config.yaml
encoder_arch: "vit"
model: "masked image model"
dataset: "made-up road signs on poles"
train_examples: 122500
image_size: 32
crop_scale_min: 0.8
horizontal_flip: false
color_jitter: 0.2
method: "mae"
mask_ratio: 0.6
loss: "mse"
encoder_norm: "layernorm"
encoder_norm_position: "pre"
encoder_activation: "gelu"
encoder_mlp_ratio: 3
encoder_head_dim: 16
encoder_fused_qkv: false
encoder_bias: "all"
encoder_qk_norm: false
encoder_layer_scale_init: 0.1
encoder_parallel_block: false
encoder_inner_norm: true
encoder_moe: "expert_choice"
encoder_drop_path: 0.1
encoder_num_experts: 4
encoder_moe_every: 2
encoder_expert_mlp_ratio: 2
encoder_experts_per_token: 2
encoder_shared_expert: false
encoder_patch_size: [2, 2]
encoder_layers: 16
encoder_width: 192
encoder_positions: "learned"
decoder_width: 192
norm_pix_loss: true
decoder_layers: 2
residual_init: "none"
optimizer: "soap"
beta2: 0.99
lr: 0.0028
beta1: 0.95
shampoo_beta: 0.95
eps: 1e-08
precondition_frequency: 16
max_precond_dim: 1024
one_sided: false
adamw_lr_other_params: 0.0011
grad_clip: 1.0
steps: 15400
batch_size: 128
epochs: 16.1
lr_schedule: "cosine"
final_lr_fraction: 0
warmup_steps: 300
weight_decay: 0.07
adamw_weight_decay_other_params: 0.01
Rows from block 9 of the encoder of a small masked image model, named by matrix and row number. Rows with one number within an expert belong to one neuron, the router's apart. Each number is 500 + 25 x the weight over its row's rms, rounded and kept within 0 to 999. All counts start at 0. Numbers have three digits each. After the name is the row's rms in percent of the matrix's.
Before each expert's rows are labels from the 100 images, of 14976, where the router gives the expert most weight on average: "lies over" is the class under the peak; "peak at" is the part of the image that holds the peak. Only what is clearly more common there than usual is listed. The data: made-up road signs on poles. In brackets: how many of the 100.
# router: router (encoder.blocks.9.mlp.router.weight, 4x192, trained with AdamW), inputs 0-95
# up: expert up (encoder.blocks.9.mlp.up, 4x384x192), inputs 0-95
# down: expert down (encoder.blocks.9.mlp.down, 4x192x384, transposed), outputs 0-95

# expert 1
lies over: face (60)
peak at: centre (58)
router.1 084:517567497513497526545501535516499517524539515543498530490519500523479488523452516443544485480485541505505478531513483477502469517437492501502507447473524492493434500496505499505479507487516529488482529530517503500499502474465491495524482481505520500486536467499474512513528490478511484502
up.0 119:545566526559508502482480485505488465528515494475530495516525469498512497453551492486503496531497489488493479477485469515548493501475473483488452474508556493498495525467513481493532505516518525462485470527530524540502483521530498469518497546464505458480492525504444471477505515506499502476
down.0 105:478480476473503485545528502487547516482567489522497488489486540469487497537485525474470511477503503528466517509551525489464512505571495491490503496557490480524510485570510522472476488488489465530505470480492487482513525498490513497501539476556514542473477537495530522512462517501511493526
up.1 087:453523505516501468454485525513517483480464476488457469499460483521448474473526499434544474477542509576506505482489519526546541487466479514536478482528508518495547484482482462489471470504489506514506542516532535518453479493474508482509486499481505475540537532536539473517489502491517504496
down.1 090:488487513509460521499550487460496559476502482482552488478543462458507460512499521510504510503495495461510519513489491487470515533509481498554538473485451489505544523509508523503537549508534513487477475515492478506510568478504495535508516496524464479453491511468457482501473523507505508505
up.2 119:475458491479504533535475508504503530503530523512474502504504507490521517519499497551494510492501499482450513531504494484457468498478523524567502477453467503519471488479531482522485502505536549496485452450495475460532468491473505559536507468494498508479487470531543486507464535531469512536
down.2 110:479521476509526494482509499524498488459488479485522521502451493437499514496470539464527487520474446507516487455520538495526495470467503572542493508522532465512510477496526505490487513504496490458472537547500505527442510497529475503498474503496550457483477510448516476540500496543507525476
up.3 110:545519502502537517516521503512505474486474487518509544525526501502495530501531492457488526513474545501523474532517505454524505528499495523491530453501514511455507486506481489489494502437509504487492529476498510516501488480504501521457490518453490489513541519507449520507535474487498528507
down.3 098:471493491524496502476499496478522468447499492505509481491513511511462504493481504498532485494493528518506469447461517492506484521507502463500497470506528527572534496501528500529482523535498529520488537487493485512469499494527479499546538514521528496525452486518551486490488517512515515499
up.4 106:466473482507492517468503472473502531512474441504500502491489484493477480509519500466526505503476538492554490438518474507476515529530481508510490490510516465482509506488522490512512493514503449483496516483531502491552537464517540483520501472505494490524506482516490497494510507493502478546
down.4 104:575531498477505481484497520482515507533499527510497459512552473497485518509505526487478493516534506513469518503478470471466512494536514496548508510466483518511534495514485520474513527489475512548515493500468474522424495543486471515509532495519477525492509566498562473480479445533507489486
up.5 114:538475502494516458504491521459521452495463546511482496527538499491501481507468491495559473491509513432518492507521524534506509480521497531477500511480509464510493542533482535455499485463469461537468516507502526520501490473514502487574537508483515512512545498539471501504489499532474481513
down.5 113:496519529481508527497564496478482539496468579526520499471460507519490497521426503503508499547468433420489476532466525482498509468506514480563488527482554552506506516465489511470495501524495539521504511503470529476548514466467500476518546524503497485489465498498534497497516516466486538492
up.6 096:515490482474499481535492459498536487506461497495494512495503496508482505522461514487541498455482482480510492489490468513496477493495422512481485529511489464548470478490504482500512510503476490524508473514502502508495521485471499515541485517503513463554567470498515504544473508489476503555
down.6 115:478530528547496526471502505445438525490492472500493463479544467555496491498512522515498530478495523509462517484438507481517508527504516503566506475507506490486497552540437506496496519482494518486514489494487500495489518515558509496515553576518533498485461486483445492516484498534533497491
up.7 069:530516529480461509543489499495517491494521479506500503568497496523504486499517501548521496503488518494464514484479479499499481489471461467497498496515490533492526481497472506499509470524465534526487514539496490506465458507500513524510474500500504492550490460540505467478505515513465497527
down.7 077:534459477496519517513482556503533484528494490507486511525515547464487502471517497512522470497513518491502499552522489517488519515486488516474486489466479517526484491484517513535525481510444490506520473477481507476493468462512482469514489501495515504481505496475542501489508535525517498515
up.8 085:501476522557470526467525484462498542488485506537473473470473495499494506485527451500479516508478500499516476485491505522479517504501514491506506531513480474563493466513515491484550535503536478475495502496517529488465486479511497518463534524481481554498554523530476490492487511484470498503
down.8 096:491502539473507470513510516479489505492493475487562503473487495517515498509470483484533488520483509511460485504546516484512477501466514503456477454536569468500444451504492537512480556501493482575495463510494483505553487518488524494468496489525481506473473517515501541499493473516467490520
up.9 105:491476415506496504487441510501530517481526506525501499496520486465494480470528464504515464532535473518453511520523506511505491499477523535530504526466482480484511492505504523516486482508491477509508494462505510468515484478523539517482481522532503539508503497501520507498488459474514497513
down.9 108:513505558457480524508517484479475460523490507530508480514510586517510527529445458509501507505490530457511514498449477508485528500521520504487498540568517501463496491504516484517510507520508495506480548515507563458506532539500470504514500531465497529462504491545482492486474516492545466493
up.10 094:508467498472542548474538479453506513489488547520450479526488474516466500491531479484461537491510514524512514487509478480473494468480512478463530534504511508546492538469519497507490513530505503530532477484517524478549520469513507546466503502526534468482493458459456487463507527488551502527
down.10 084:499525527510520462502486490574470505516503509462491516519531494495505494492497535462524487490517470458491509508447503548528472522525490511488476526482506469497506478545498526530512535477527516474476526531526498443503472530464451454536481540508513522521461469503489496514490472538478483503
up.11 095:513503519521490475536500513527479504469486499512495494502521499487513494538516487492503450514469422498463505490444494488555506469500531473506482508456506499496501455502484551527496468470503460473503514525536433445510479487462478536477479496498469492507535506545511547489474517494473467506
down.11 090:494487468529504516467486516497547464523510481490513473475525466477501530468533481532486537534497516496495476538467512514513512487465536502498514504520500471523521525452515450513499467545494483518487535483476538517478546502565551506490512512498492530500466522489491453490514523511487497533
up.12 102:546542479488504471509507477508515508512520472516575492530485502531526504551489470495490495532531507523543473505488532458432503514450484513488486518526497510497478507462489505518506495498484494509478505489484524489555523506490495500506507481482518490508516495480505482495475487476484521474
down.12 095:475454438511530535499508512519481471475449481489499526522490518498517483506484495515473499502442553490509485475507473510509440477529495492468493464473518476477508487490512492474527515520515513447505510503503512519439549481480489520514529521505519498515526490507482459518498481496483534472
up.13 088:469483500519478540466433498490488471520466501504501500495505486527476486501487522528505492497530496486484514493494528485504516499493508512478494494532532507503507535514506544504446466515436529524493504555519528525499472481463527482475500527498522496501529472517508527534496463494481535413
down.13 093:517512520531471493513532512513501521520481500459539505521475478524533515502498508497522464502481536474501518490509540483511534516478517468543496545507465524477477488465489508487503465492496527519528474464497501468448513524541540486490470502505505475510524527509544469494551485508465519529
up.14 089:550500509530513501499517497522487483493520515496495518545480534498435515459476503500501520507489482512519525516477509494485482461485510506459500502523504493487519444487509497519491518515481533491458494515468502519438552502545508500456467489474474526510532517526515496533489495558507525478
down.14 093:503553463533491521536555471506503488546480490509457506510500476507433506507485494509501493544497508524475512506487523510528505459517478496502480526534531461509466509530507552485491542478544488506501531496484452496488506493471505484511493504522502514492486470524527485489514498486514499467

# expert 2
lies over: symbol (55)
peak at: centre (96)
router.2 114:522531533479463520494499526514522486485445511478571526517487507497507521466553476571458482484479462502499480528518527497434456523518533480487470503536506531491500460489526505519495539494496520525497502528481529496469519487517507528484488511442477430500487476517502527497501536562482480464
up.0 094:528471545543477507425510485474494465485517526503523499502485503505458546465498468480538475490461464505494505483477522466521506475529458492487501492528526530519490492508530526487541488488471480523458509479531557498552539519496505510474478507513518476510518469452529531503502463530493523471
down.0 092:491500500499499504527491481554509507515482506476466522548466483524489468507487491511551538493511553510507475552520510475480532511518520489503538471476486504474427473550483440489506519522482476501482502500484468491484486494492486480481517487503461473471518514500504550521459496533470531453
up.1 106:435561516483493530515482479479547525467535505532475477533509475484498498486496432491492541521505488501512527476480512516485456511530503495494487466524471454470540528466515494516525489514536475500514445513503490509537487492509529540494507502480496487514483475529524470461505518483497494509
down.1 105:535497509463498468502508503503499520555472502461530491447510489534502501539497528527479513447480504488519476525451533521520532503499544505470489523496475554501490454494442520488524531499518490479497537489491483528456496493505511460454485541543490515506459500482515499504491448512518520503
up.2 093:539506465452516543501505489456522527493464540479497517535514518451547519493534506468490468475509475517457516491492495466497520469511518501485501484484443476547477468522507512476478455518499533541510473494501497481505500523528469514495494488547526439463524532467490537480491510487502515515
down.2 094:454493500494460489488518489492503486479504485523548486488530535524508497484443481521498520513476537499519541496484484475519498508483509530499526492503525502507500536511534511514521561480540541507458506521530515480438497503482511467480472520455505498520478529500513515495536469465500479437
up.3 089:517468509439494537501523483530484498473497498504485465527463430500501460540482521491519451498535456573510494484505490510497523475514468497487497482555528450497524512532502507507474526555518531512479504539474503509483492466503518505484493525502509479560510526495513543483510519519477515496
down.3 100:470527516498499494549468491486483493481533508488464550501502484529468544502469471481538474497518509476504516492494482509555508514465503492462505486486479535476502520506474459488513540472523505483524524523470491470520514512512503510518517535505507531457541504509536482449467495536500502476
up.4 095:490473488538564504505474516492527511477478511491492497440490506507499511502465481533506532470477465493487485454530468491556508483510511522493485511540499544521526485499531491495488533485494469499494514534488513504483450489520527473480492463492485521456447507517552535498467491495495465501
down.4 085:521490501467480528486505530509484511531538505499495489532507504472498477539517482498471479526511496484519509543514529482470502513470511470444485465513480451501441439501500488532486443493442530487523499485485490486471461484504499535503442491453478464501498559522483483507571489479501536501
up.5 096:492478497503532481519452465542533468520549513518516511489482500473507522519534528518470535533481486519488565491480506511488524535492458429494488493498489471505515443497468473509536485491501511505523521506511500468484449507498510526477508505483530498466488504490508515491488483500497494474
down.5 121:530485450471542510548520533521513500535466490476497479448488497496508493478537510466535491478549517480504488471449475491541500521484479470500487487515506506524462518494506495490457544495503458479521511522495563494507491479492543472512506509551494471537502482459479452515509507481528514484
up.6 097:509543502520508473455460504524516455549515531473544498551499481467466501486508462522426516497524528498492555502463506500480501498500490514516552461483519511498476483474508506485528453503494522477470494504503486516468480516513513484487501492519527502512523487479534541487468550513540480491
down.6 098:571474474497486464501488509520472500526501494487538529520517480505540472517545497509516479499515453446490545509511491538446514520522517551485517489487514477487485530531477526488482473506498509495476501541501516499493502513485500503470465480507459514481501465536512500519493519533482524498
up.7 100:487511518474494530510487495482546515499481506497497521498500521454516544516522507521493500523508500509549470515545489500481547485491519478449481517497548514463498467476513503461527486480460494497526504536515435488506494501524502488512573459523510514488497510515512503515472501502516492505
down.7 110:452473518517503493514510556503517463493500512577495496470479540484494491456536455492498550470556537507494539529489488516548485468525485502500497520492508518485507501504486488504519520465495542484480487500470487507471462543465478513471505506478501547451464492486508461501530531508480459485
up.8 107:505487511543559520506547491484487458530513485529491485470517490457491504480492490510472477494558501477476511488503478493517529496502490492531440507496492465498483494480510518524515459487486539514511466469535454439492456474504522523513502491547498463493502460485457525462505467500476499492
down.8 115:468519491477494525477503522510498530503492519508529487488450501470494524486446512524501516531452483519449530520467535495592513512487527494513484534519520508545493552523519494525509556440525503477472531502529501506507525451556508511524483478530530506506461493512525470522499526482515531484
up.9 087:525498529508530483474471490484490528519466492499440484512499506465478463436488476513547513485465501540506510508469472499532479423516512464510514517481523488512535439493502525512541493486498483550514524504498498471478544502501501521469486480550504528477524498524493470478495513449509469527
down.9 090:501507503467509482567510492452493489482494507495509500512496478520528530441508510485547570500475485528546497468466496523470514489489471475483494502492500446544521476519500565491512497506523468552482528502520506520555501525464502510516507489527551539475536500530498515471485471473493514519
up.10 095:441503496498507517471519486467474467514488525495507529509509483439526496525506498521509453497535532526485551503460568492483437497527523489461493510483469493497475504459498512547488516506525510508495501452492522502493450505497491489511500496515449419491502517518493510505491486503447521481
down.10 089:502481526519498507492477489517500478500523518465521526515495502497489490495531531517489500514487494457520499505548495493483499486445523546515497529515511494479554524507493544519468483462503499509511529498473480496445493470529525514506525542450504484478538506470522521531522465498467536479
up.11 104:509483506488526477494445507477507527528541533469529534464491517513535500493497464517503474480509490482491519530474524510462513452475487469498493521500519499406469490501481519509524504456517532484514446526474492515508505511512483490527474478487548463512532514484504487512482496506462499513
down.11 106:534473512553483497510533471534512469495490465476485507570492490483472542509476522483487499496472472492524502472506464488469511520540488534529492476485475488508533507477525525488490472516529505523495524502475492516456459518496508556457509527536497523499453502515522504530522502520485527483
up.12 105:491503481527477487504473513515502519538483510486513507552510486468494491484517553513508479501487544515523513527534491519533504507450543490469485490515518478479442469475518534515514532509510543454495522531521487522452538494493526549519457550519515480484473484489513478533458532469482501453
down.12 097:489519525510518523524514491469493491445547471501503496497521523525518527505492492495499519538488513475504486479513483487469501519552483517526530489510454521485535528500488511458468492491466481536498473487482505500530445521498495505483492475499482492543495494502483483422521492531538525539
up.13 106:493525443511504512505503503475500519548472484487521487524443544498512543464521489505534468548466510519509510487543501483502518520498501506501497543489476521504466509488469537455531484516546506522483466486517505488497503553508471494503539478512500469462534512509517511517484528488492489462
down.13 093:499493526435516522530486514499494461476513509524494489474534484510533506527486511455469515471534476481483460490476514532462509522527487529500520480495493509517533498547483477534438527514485506520493513540489476496474473508522479496473508541475514537524507497490462479493545480464495486518
up.14 099:496514482536518466486463524490479517482475548523474502449494501479480523476530494503458549497425498483431533464481524531511479517489483504476463509471552476521514523506549486504525508507524452515461452514480511541486507497546536523480557501477526514542508464500495513467545501491500500494
down.14 102:507518475466531509526540490467519480551525518449543507515477514550548485476468507559492488483470463515531484511500486482526530508487533495506484493515464490520503466475451515505484506497493504510519535500494554501508509453474477498483446532504466474457483490465520514513455477489447521505

# expert 3
lies over: rim (88)
peak at: bottom right (57); middle right (30)
router.3 115:509439504485542493486494465503520499497534486490441505483547474487524498533468527474510535483518489526490510448514526501539504460519483507493510544483501527511556540519474477505462466571495464512491480495517466485486474513508504494514500503504526536502465514493516489497470500496506505507
up.0 090:446487553497491509501514485482534478479540492468489489473489511543499507528538533536535507513497465540488528488500483467472520536477503467512495520467526530507514488458537474491528486432519479493497515519458528540488508494492465552523498486506468509496475503501500488521500521497530490528
down.0 099:476512514501517508481496520506496493495481526466536513482476492526447514468477514472490514504506518458483494473497484503516533542483469485506505487593469480504495498515450512538486497525486510481507469476525481471509501500524541492516473507503502484483524512484493512465483494484494486416
up.1 082:532488515491448457512517437490443472521467470588528551469505468442478446500462512515514475511512488511510536504452532539496496469499501499489466494516513534501484489517496454497511491490470492483520532471509511463504482498445509503502498493482504521488503517487492516512461551485535492497
down.1 085:455502552491489516500475496513540491489518484462529462482510498469417522543498490504507511498540484469520467458498428532502484517477516543467517538483490453481506504543486500522540462489517530516529467482515526481477503457531492556527516480517451533484458483492522505531487505533520463531
up.2 097:538500502499541497550532476514499543526510505552536503482517473485507496527475459470493451495533506516482526509537496474501516482518505489514511470518520518457507502502514464465506491490503483538486474539454512457482496551523558522534483443523498506489525491493518522491518502500531490498
down.2 097:456521491515488523514480512488481512500452488488495480480470460462512507533454499489510504509526480453473495534487501505478511491511493485470483490519487479488499468510491488508424543495529437488533521464548474494517485462544476514466541531535523487516448503461541461493497527478509536471
up.3 103:537501496494468460500492498510510504572487457485459500489468480513510486477489494512513473512516508489512523542504476506498493483508517501515507501494533475525542539495483529568512525501497511488504520491522552499443469507468488545509491520521496506477461537512521506485496476524464499518
down.3 107:517523506519491477489498495517526522448511478473493476543442482480510503455559500480515517507467478476486500514508510500461525469451547503467498499508461488516466491543476471457510505506469489464495492543516511543493458492479500512518505435500487493544506516537524490501523512520533494507
up.4 091:535474506497504512513520561519448484483523498537512431512521506509566456503535532479545470542502505467484503523502525479480531488485460497490524523511466505486506493521528501517474531516501474525484485487500528506514492499521495523498538545504490484536515507473548459509516514550517522506
down.4 097:506500502506495477496478471499524528520497472458464507491515500537460500503499479488458488492519485529486450534472500500494512523503538493482455520515517466522537482484503526458540490538504506459480521508503511472470500496530480500525506496453516506543475490513447538492505506456495576477
up.5 093:466509489463483543538484511521453534506502509501485514458444525497489499459527526512473494496514515514462490555449489499505507473515488486508468472493477510531485520459493538511527512510535496564466534496488528462481518490492515527480516455460464479486506505519511521455505501502508528497
down.5 105:536505474486503451468515505482531486515509501525521482492519472499531516529490494469553517531499514476500521464500492475498493515482511496491516525444511498529512490524495482517520463478489507475528494473544519529560496483527538499538429558520496560490523454474507492506484509488536514494
up.6 100:512517497543492513502506477464508545474549531510507475474518494502511475512473493456484495492530518496483530550514460507532515473467537504503529486521477520513451501491483478511496549541536511486494469499510497505530542502495537483493499481496506523467487514492539508516534461472483538519
down.6 096:474472494463505476491497524549494484518436517512485486509490520431515495474502478497493501490515505463489510454471522512537493528484548513474512501472485484518531523542480532530482503517464483515505523481493497526463509470515553517481556523506513501517466490475532448467506543490483467483
up.7 095:505478492495505514526511512508482457491516520501480471452514456458508453484531531483516530473479525538505511485474438481496464499494501494489489516538496537501524473536547430455544548496537487496520479441473484509532528519500541522553510444502517476521495488482485479494485511554485501521
down.7 090:499466482534531490456504498502496523519499525509482477504483511480496466512500475504447486498513462506511486488470532529501492512508482557506505500474549504489478516464471503479503465458474516461495499515486494472498466487508511457432495529489502474525495514487487523566550503562492510487
up.8 098:506492477509487481492444482476472478490497483532501517472502493560478509522511492479484497449480474528479503474453522481486533477513490573500471497497484446512498500500468464474501465536474548505503482478493497487555439527455501486526503483515550537500563516518479482510527513467519481526
down.8 100:503497503472499491532526522528524543526516526445436520528470461482531486458491526524522529435494511464584520483499481511512485480525532502494485509514493534513528480526532490505502484509519490535514562528522560505466564468522503518491470521524492470490450482474496519489486467505466511502
up.9 097:510549476514513499493499478555467500524523464492479498561485505472481502492511497512476503464515509453513473495499496523507471502460497484511494542514496486489538502531504471461500474492545481557463503483489497477506517485533504490491532430506503496471499442521532476505481515507489526516
down.9 093:475493517513495536493503456498499461472530556498497496470501505511551505453538486549513508509491468517444476525517511514512503477559472505511506511511512462496524517505447476517505521479494522491519494476513494485528496523495477502512479525493482497509501507456522470509546497519532499518
up.10 110:458458467504496470476500486517513482472534515480524432476455477508523498476489498504484520451468481517532512550529513529496487504450493507484501506484494485492527501500478447505535456542523532461526473475495513451485501480507503495487513544466527544493519501517469510522476512526519489453
down.10 110:548505500501519515530505495474522491498535445524543522460495500481483501484515469487523486478484493514506482514477500462497509534472495495488512513482483473542481495531551531494518545468463502471502454548530502484545515551458439479487474498542551513486544527483496468497489461509502508479
up.11 129:493501496473533462456483537500492477476522514464473491490488470477477466527498503471504544469510477487538542561486507519538464473481549518485468536470457488524518516490501514521474522506508521477484511529517525502462486505464507558496549537469470515499507513497483499517484527501511504486
down.11 108:492541486498470538510543486524527510548493499516465502528507502489490509507469521535517457523481506525485464469515450503438513524539444500503480489553536523540496492473523503513503489446513482495496465460512456505526534532532512464507462474520499517501496494479541523458534474485457476517
up.12 119:502496453523513474503521482495465530465545482546512560522519481489506468495518500464511508499448494492478443543491491490458504488495487484507517496519448538530483491497505499524497521491506498550544513515470494525497503467477480501488528504519499522502502526533473497515480536464513459490
down.12 114:451495568517529522506536514529512498487464523512483454497512497492544492491522510490483505536516496506485495491532528469436500461510461512492513483523490486503497475496466479481550487484559490522506541457535503554544461526534516495448520522546524481457509510543511518473489484484514465482
up.13 089:507489484525495519433496512491529503521488502502515456468538482530471455448454462459494512516500494481505516517509522486535531489472481486507509498490485498483487517461484507526547489485516450515483458498475529486511479474493500459498461517527478545501498516499473464538509458456514519507
down.13 090:516491504519498461504484481510462508474464507484515519485467469494510508522487491487517519445448483520524461506478496512455453494499502525491490500520481501528538489510536511493459507494527543473519511509482477552447500487492514546474491452506542489505497509543558540474443522516499455498
up.14 125:512510467506520476487493500479463540545514461494483486507545534497476494533504490474506514497523546485493542490516533477488481480491481518512480520521491490488467568516490457488469486504485507559494476485503466467508494500502489497510492524519486538486508513568459514504471479518502453509
down.14 109:512509505518480510491497465534484458474480493482522499483479477535495486462505505537489513513468492510505444517530466515494509488505516475533541475502565504502515438451508529494517509492484495471495534522457518530505461518488502523481473467500480457477510520480518558509533540487532512504

# expert 0
lies over: backdrop (100)
peak at: bottom centre (68)
router.0 082:512453503517476461484487509460490508499519469534504491512442510514518500485498489494507484521486495469508507506498486546535518470533476513527520481515477439516467495512501525478525481449495487504512479507500504505555520480484482452458491506503486560514512514502519485517512504498493520504
up.0 111:449506506519470469479496516490464506479483513503492503505447491529525470494554503554505474518533484488519521508506517398526459486508484507500449510503477530501488456475502487488509521555519499523531509550490499484493490512516494456503480495552500532496494497482556481474536525535495488505
down.0 106:501517544486545480497476472458502519500539527490497488496479474514511533506536478466526467468510522561504506484519499480463458512491505531535525489513499530527512500491524469485538556510474512485492473455504488531509516508491480496522498531536521510529511520510481486528525482495424513480
up.1 086:533478493501537513491471479510495491468488476526552476519512487517520509566503475514530504530474504505555531497501501471504475475507514518473506548498512492443518528497474530533503499491465515517479475508502520528518510471468514469515534510501485523519492532494508516504534483491511467517
down.1 096:461471485460473495526532516528525491508495506508482502490520529495467494465531529504472494462508529503486484480503492516546490481505484500543503471475502471542512481531523531447500500500522497506515464502520486490492471513487501539446517478511485475480497456532491496487494520506508459492
up.2 091:551473502536461505465486497461464468523502543507523499533485500504478461496491480498498461499529492511524524557509480503500499507515539458450486501506516480528513513502518495519466503475460511475539486536541461505479492523484525503484475477516516554505521483494519509532512519517503498523
down.2 087:529489467523513521514542505488487461480515490506519539487513485544499513497501504519496498457480463488454458450453502553523467544522501540495501503487484493536527509491534477507515468490533530528515505515516482490512480484505550442545478496526531497549480545479514502509562476489510490474
up.3 117:518495471504502497521505505477475459525494477505520482502509513464475489534510490510490487524502504501508515535526478499549515480525532484500506503463489482527467497554512508454498551421499493493520491505524500528460471475455493469517481510521474516493533504571478528497516488504497510479
down.3 118:532469503534450457512524497507497531509525506513475514493532501490487523489482478512521468513480495452496526517523476518522495503485479480484492539490526519514498476476491505519497515463479474511452514475514503544489495414485479476554487553490517472505532475521489479484532500479456518506
up.4 102:506506506510539486556486531457433482509495520510479494479527493522491478460523494492487481474520543509482485510506470507501500483497464485454449483514536485495494508499532461493517479459489470541512467477471500479530448539480525494511504455490525508491541500485478512466512489497516507507
down.4 099:519468529489478499492473512507531485522529500477514543505465510501513508527525526476502520542498490502487538466484542483517525477476496518522507516524471521561451478501499513524484479509527511483491490479530524490455552511513510490509527520463507483508505519510537495510458522509497479470
up.5 105:450490454455503449495517498520510504487513478487473455485472489543534500463542497459483483487513453515471476523498480539503508514464522516503484521499504531539513487531528478491519444506489475520472505540490492504540491480466466489502510484503538523523482528503458518499516511496513479484
down.5 106:503508522547525449528481506517491517545492504522510544506563481487514508505461527511494490498475478529525519456499512512527505464517500472537507545516505496496493493466484481458476532490494547520515494527455529513480512521533522505474482516497467480483471448497471504564539456497509482493
up.6 092:486464483559469533472495517521537568498482483513500528494493486521477472507502522495471490466458493494488498509476490475505489480518456498507477482547505527502525519502485483477510542482499479508531536529531510496503556478515507492487537499522515481528481459511480537493522503494482507440
down.6 087:549493527480487467489558504458501465492541518522492513498527499484497504476438542536508526518490510475538507492499477527513482469483528493510527520425509512440493479498488482504487462489488490511456484497482491498523471480481504453504454515535518534462461512482473468502494516492476483544
up.7 095:474552496510501500520509454526482517500516514500513503498523499530491500473526454496481498505510474513468511467548512502512493502489516497500517498501492504485470539492502486494496521510490524541461515466499481479474513563479530460485493486534495484449469459516536516489484533475486535511
down.7 097:460428512515489482483491506506526547525493496499508494516505510476539526485496501471514463527520522479504484515511429488480502532518480484471510473491499521511501496537516539495478481490460481501503512488448529530498499487557482518482475547460490520533515499500477479486534486483497502493
up.8 083:460522501446535531481513447481490528494503460500516507498500476478513451495507449511552494484476478483496522481557511505476561472513516457482522484500490496529487519503531470512488523512508510533503484515470525524505483491468502487564525476510492528489486486497528507499516514513526472509
down.8 087:513463499555454496534483501503520521520475525474498498516506510514531535506481510500495520524522518491527475506474504545527505518456467525485452482496479491483515512496488511490470490504527468525484480479486465494472512496496496514491452535503493462494530528472459517502486505459493536538
up.9 098:459480502461512483540513535526482509491505489530528513475522466491515499540481512547522476517506463448472495513437460504513541454531547519494520509484423485483501494503513500501511511513471565478511497462498486518512482497472548479526509530531509483510536518498514520497522508518535491470
down.9 110:512493574514509531534521466518518511509476538488499456508503486484467511505472507487442509501465533517503473488542484533511464527513461478503497454492473460519527471528516484484472486444561525527495476528497529493492493508494503526540501453493512485530456521556514504465486496477445505525
up.10 105:487511491433519524521503473524518519550467498494494504496490498526514533511483474497473453521520481491486504486451504488493484506510512533523527490499504483542518504486513506546500489536472488536471494502481490554524500500502509475514488492481504467502489473445457507520460507537523481506
down.10 111:498467526489517509481504452495506519548520513517468536503515505473494488476484495512520467517466492502461470496487502508492526486491445513500533440487547479475535487485474503499544506542487539505527484505492512540494463526558527535487474498519485488479517492501531520493518480497497465545
up.11 142:493469494511507447495489484455497505486497497515460476473536525508498528522481524461482485504475480524523531486472505476546483500517467509457498469517494485519473498497508478535484475483460499524480477483536539507547447492498496470507479493507512543525483480526466506491512445441502512502
down.11 110:482504514483521564535505495549504489536502491482539513493513485512495517454523525522527519477498487480462498479534482516519507495479488479528486533503521494546538505464501535482499506502563479476509511551474448531443516505470516516477542504485503506450500508447503470530493550525516469469
up.12 101:517546520540496506495479542457516512528529534484486533505499457490483521529498487457517513511496532464501443503497493524493517481437466521514496514471536496520516522487504557491503509501461494528494490515526494498565564462497505519480485447573471526523505521486522529499514502520500508492
down.12 096:502491495511513478496516464502451486498485468532534442496472521532528449487495476515469519504479470484473552515522526462544495510555538489546507465514467505494494486533476505483532465504500452504513504492487525491453445500468500478496501533471505503494500468495483498503479503463522498537
up.13 059:475504497472485504504490475449501538528510561539534471480517491505470503487501564492532501471518493501492511479498483507512486449462483474531528464510506518485484495471513478482523487509501499484505478487523480487534471506456524498497498491499523500474511516522500532531480535532503505530
down.13 065:508561498477522518500466538511505489530489487516487520519464511516485495505556522459506507472524485508533490485492457479511486486492507502485492548491491490498454552485562501511472462498526493506494479450484501474498481537489498520511469490554487494499498556552503473537466514521509482549
up.14 082:519522453504502457535500490506462488485501517491489495505487511534495494515501514486457444499537472512529492500485498508509497464508515497527483556488493508482559460579511485538493529514467505509517554491502510518479534475495504465481457469510492472486515478479524483496494452506486493495
down.14 090:437498550483502514476490474488470483488489444500471476503535505529506512489539491498511515481504513479484438491506507476506491502565489511504515509489490495457421482415544512515489540538534520530491470509499505466551466517506479529498494490480483539551505529517513489544521524466482473532